A small contrastive image-text model, trained from scratch: encoder widths [16, 32, 64], text encoder norm layernorm.
Rows from block 8 of the image encoder, named by matrix and row number. Each number is 500 + 40 x the weight over the matrix's rms, rounded and kept within 0 to 999. All counts start at 0. Numbers have three digits each.
# convs2: project pointwise conv (encoder.blocks.8.convs.2.weight, 32x128x1x1), inputs 0-127
convs2.0:562450521505522488527535493491529522531565503497552498451500590583537491507424543376512529505492451532528522530566522467523572519386596498476466479562437480485514523492464551567539457585473505551569540473398508448511541514456401515506522464530447441515490468514472525533432467587487554483511432500469544449447521492415503425547556491508464467499530551475492532567488513500472501512504
convs2.1:402451565503541477571464569450516625489523492492507483448509506550533527477454435445471548520459504537539531470504510500490502510488550512513474466555466465500583526486499502432468490469588491539537549419538515527580486535463483511497451434519512525505499463528409543540440515518569475494480520501468501516510485466523481470506526454498473464499466521533507526468514488517534565491495
convs2.2:532483485527531478537544417507520406551531532492526499525488528548561520522537548535524519491500458495465470517463514478462429516537448475483530523459520454504473528513515493522533513550513500492555515510481492503503565501487497539498545528487529506478580524508509469418453507513492469482508524483536497563520469508492524473447546571509477462534417502545446567529541486544446471446529
convs2.3:489499547445555517571487506496505565544533559522458502499488545490501471472465416505472533546587511550428435517445470488543530506539517459528480433469506541464484503473498471422553490503485554580547519558602568503532502588504499580466482462507520456470441470506469504482477530469574491445502481445512529443505466597538470523630483521554477510463495525483467484508450495415448600579499
convs2.4:418555493550564488557547527488511617518551446530489436533482563471510567535490506432464482441555502503510503502513475506540505527582546553471461512407535509518489551501501424520425463477462533504538491467535546479509508549534440568506492480493493504541516492466562511498475502468596459512534450525511516475529433544501493575425556471464549462497522482455466531480449488446454500504514
convs2.5:471519518549480541577576561523510511525549497523508508460566521463456484480440433463474493442486495505406549488510437451480464521438582424494437570459498552524586540465529474510494499520544478556466499479477579488480496532489506567482527476436499491521455540509420469462501550539482483460527446452457472515485462554458503438554497473542511495444468549567419527566476455493473419506551
convs2.6:499526431585419517546495530459491509498454489523477534466456508498502519452537537426490543522497526465426473544454511517443554488437516555475464523507523509479487480529509455512588525493515478533527512459506500522517497499551579484503507501496467513452474559519502542439496454554595532511464487424543513487498464555498552535588523513530493469506488513467568552427482401560465527527454
convs2.7:520519471497523497468525542496582454511491498548497532465474553507471539470520484491538552479480483490476537509480482468471502546491439500498442494544521566448484487463522497551587471564528529511503506472460552504516552512491483473469499523488534428434446513526473464480543471516490520548427474469503477492466482526486495485528436519517477512456531558449522558453483487483548491543467
convs2.8:538507506478487511563517455471480506476511476442488511518493542514506510522513500491534431486552478555466451460459495472438501454512470430512462475555459465467542481515523526476465478471471578531459494547496480521588502522512483481462453482486451449531398540429524479472553510507465527513466435484480612407434472466541514586428480466446497499457407488526500479522535505511477504566482
convs2.9:513457480592448483486401485538485465540494481491524509542532516513493511485519577508532461506459471497504509459466540537510456510480462501470508513445495510400467584518477493488499484468473427516488467472448439525582444483372519452479470381505443425490512523531513489452544461469617459532386477459537556526592507501560565514516545567505530534511463521507498519525520507471515465516525
convs2.10:529489522422508456427470489504448423486510544535504473514484549444507522517505534505483529508478516509431576454506498393516483472514551467545585426553460562467522375599523541521507454491485523492504507542490512551503532451486497545442509543514423498510435485506454410548488445481509528549533527484489563454517533457505485521514497509525489512430480484523504479494620435431434503431440
convs2.11:496485448562546477494488424512580587491542538541571556452517527557536393467515467476523505474503530491421450455488526533425507505501427551506542575518422545530512554440483477488517502546481505533465536555497459581509500534483492522517480487507513435483416463561497471465520531468566472456520528547506477529509505491488518470583499452450476456542507489539536481486587505553423466505532
convs2.12:520494550540534565536530504449480472542430528524498556558535494374509479484530540512538499485567504474490565516461493579435514482539516504424573468460490519414549492453485528511528460510502497516519428504425516487570490496472533551519534515457496482408475514544501438501472495571473500474530575442468419508504547477486588518459542588536462457461551540489520481548577479485482491503529
convs2.13:506480538592516455458464503518473528544478486518478499541461500526540589524423490501510521528510568517484509482548438489589477521577477459509466516433484483464440426538483555470483536548539454470443425489491439470531555502563512498528513522544513472535524491559512454485538459528541445551510547419550542512414506425524477445526527541483508474534540487446484491493513467449583455504441
convs2.14:536488467621555519562435459518472473514506455573547542593490446436507474556475535462516455533541430529534504564550542558510428500538479497462484462543502528491492408466467533457582412416465522488557468515528499451511498478524485499502500459486454557381454575562479527519501509514485528449472478543482518440541484440491545375431481526526538517510491585489529523565437524499563483487455
convs2.15:550466515549445507529508497537502587463465545580459511513486550534506484430495543536492503544560490515477497620577441551535575540494560488540472452522458530467516496480474429518462586410555470466529505454521540463456498544467471545496464497484511488509403504508504477518444531477467497528489484497433444464510527467478507575514576466459486496521528511515533494548480468448445531461584
convs2.16:566520469446444482416415411482496586527434506438506536492550560519582504487579510408482487514523474524486536517558451524491472495565520529540510449519508430506535512509487564548477535438417511503520447439474526484483511471496444510524550553492485544472497475463534540486499530421496532470479522534453457495492503544536483470415539499514522562471536508520524497451518486478481433479485
convs2.17:498529479556466497518520496529519630564544440505514543504537495503529514502521457458579509559488523485537498508462492514425485574507498459468466543440495511470485472459527537466527555518559508496542424497470477500579503562477440525520436478546510460517525523490559541491467416510466523427488502465471510495511508516524549471462498498500537508452453557433500450459455567472532529500525
convs2.18:459482541518546500518500450540567499508522567499527519496536451603478531556507481442429548491495548481511501624473542496488481488473500553527532489430560510476483385473527519497565551520439425536588434532530507515484512468435492550493468473556485478492511470455522479514538492527471539488516536417499457498490500538478535492549487531499481489455512509520526459492546459466486443450464
convs2.19:536523472472434531557539531429377548513507509508523519445567425479492582472444544471519501529523528429561446543453530424500502586528520530457481494391531487513434559467526489460501515506458530523531502489434535521483582514545493449486463471535530516478490450453546529528488609451510426451503489460539443519585499498490460538527503499448468530513484551498534502471554517478449509546529
convs2.20:518467533394471428444469490516554418509510478531498513488467559496570516511512555486429450463451505507559586442500558499489525553484527506554529441493486535518447375576417518438556411529515497500485543452528462538564457554543482465465461515505553484486502507453481431475536430460459522532569551579529513519581532471477439474550467477497564486437478532483568487469530501538528488478481
convs2.21:529530488545479541517482528515491493478489474475524461498414501566484498478493471474550522520440532450510561490521485462484475523464502454453497484546470480529407452503559489531517594493486469427499523551481482470551530495560582438475474505519527450427458510560472528554514446588522504465540545519504527576497579508495559518551494467519560473520569487565411473479494483452479432479497
convs2.22:548462464478445525463492495506490429517505496487479514495517490499515501437533496477428482540482564530541482478553542566452521500457523447501482509457421461493556445577558577483480532537538432539506484483509470460526532530497516489511503513563489509520507470426519495544508529508500429470550506551521519517519506570505500485579544506589507459429598549478552498452503419524437507510486
convs2.23:577513508546452493438508454488566481567508390547410520519466423452576463505500495429473471481503483476541454537514516511493491512474485505459451450422447528513414477472535481494484416496511457560553465545470488507503498518575509530489512530514502427466561483491524531510479534577499490544442444568513481440486513546521487464475529506475558500492513536475497521490481450496506448535541
convs2.24:602519503372511465440482385567529531458523531527463478550428549489544529478465459513465449519514490483541553495475513468486564517480554538587526508603483511473451407474527504486558449531550485517464481514472519464545508503489495474557471443461457507535437554574486487508468540536459498519516514523508446485550494436486399547499558440490507470478500501498567417531497519484519497482501
convs2.25:447550448535436455532534548500583555545529502520488606549469501500502507493496445499516540546518508593484410466545496528561487485538532526545521507524457497562543566504524515548402469424529482495476439465432487545516455485550542481482495551549541523493422515460564505450576421551462436445499533532521582548594510495485538479415500554529424466517428482565513514448530532465502522493545
convs2.26:498512536490409466484517476463472542502517469484473443499469525447513546444544569485574550522444443443530524466466472545509470492434542508489498554492525558539453479539521481474544463543536524529460503474468554510525531481495490478456464590530477500548508483490493454463566524640478465519516517512579466549474455482530544528467490488473583498458488541507570465498480482492532494574465
convs2.27:489521511472507439438481498513505478466473489437469466510472554470431492566547492583500525533424458470511524496489493458517477541453517473553482474548463474527482487455512529534516426464518551512478442484460553493492498595507532583553497466502529475512514486481502515468498480477489512548482518465472503418519498455488459541505467493478551477466548554521512515470494507442480424490488
convs2.28:494477494522416441428487454458410487522477469548559477507584469511560555518534548498586458477498471467463556495520527466577562548514496436536486438482525560449519523502542517551527552522516445485550529475468482499549527496505503513520499496463520537470487506513432477492492464594482566556502539493500533553500520422447517442518536475552539503471606458543479447520530530429526513418463
convs2.29:444533461468505446547535507589452580475541444535476500527469502521524374475466474452502464460495531559514525467497451475483498517497528499520512545510469537470438550508501490516454539459471529492611444545499558508433537489437490548434492533457453469500543511435551511482523484547484515480528492524493493472545474484524489454536509470487532467501450576478473455531497471500496484571507
convs2.30:507490457465428417465509493480497483502518478496440500478520487516562493504529574501548480534427481497535488585482506488488468541484486457581509583467549463492416501462473471541514589538485516546543473557558583531600458541408430515427466519487501464515486447513529454457501485597461492436422453533503448544500518508574490500504477502439506515485449555551477515441483445474478482562495
convs2.31:527560471433546535559525405537492462493503520568538455523495552442481539519476482428454485437433532510424524416452535493511491507502508418528480480543455456445492473553507539536431534502456549493498518535470545449518497538503543537464523474506517489489416546514473523550483456447455564550446513545463506499519548468500417485514530487483562475469477517494501434505479527512458461555440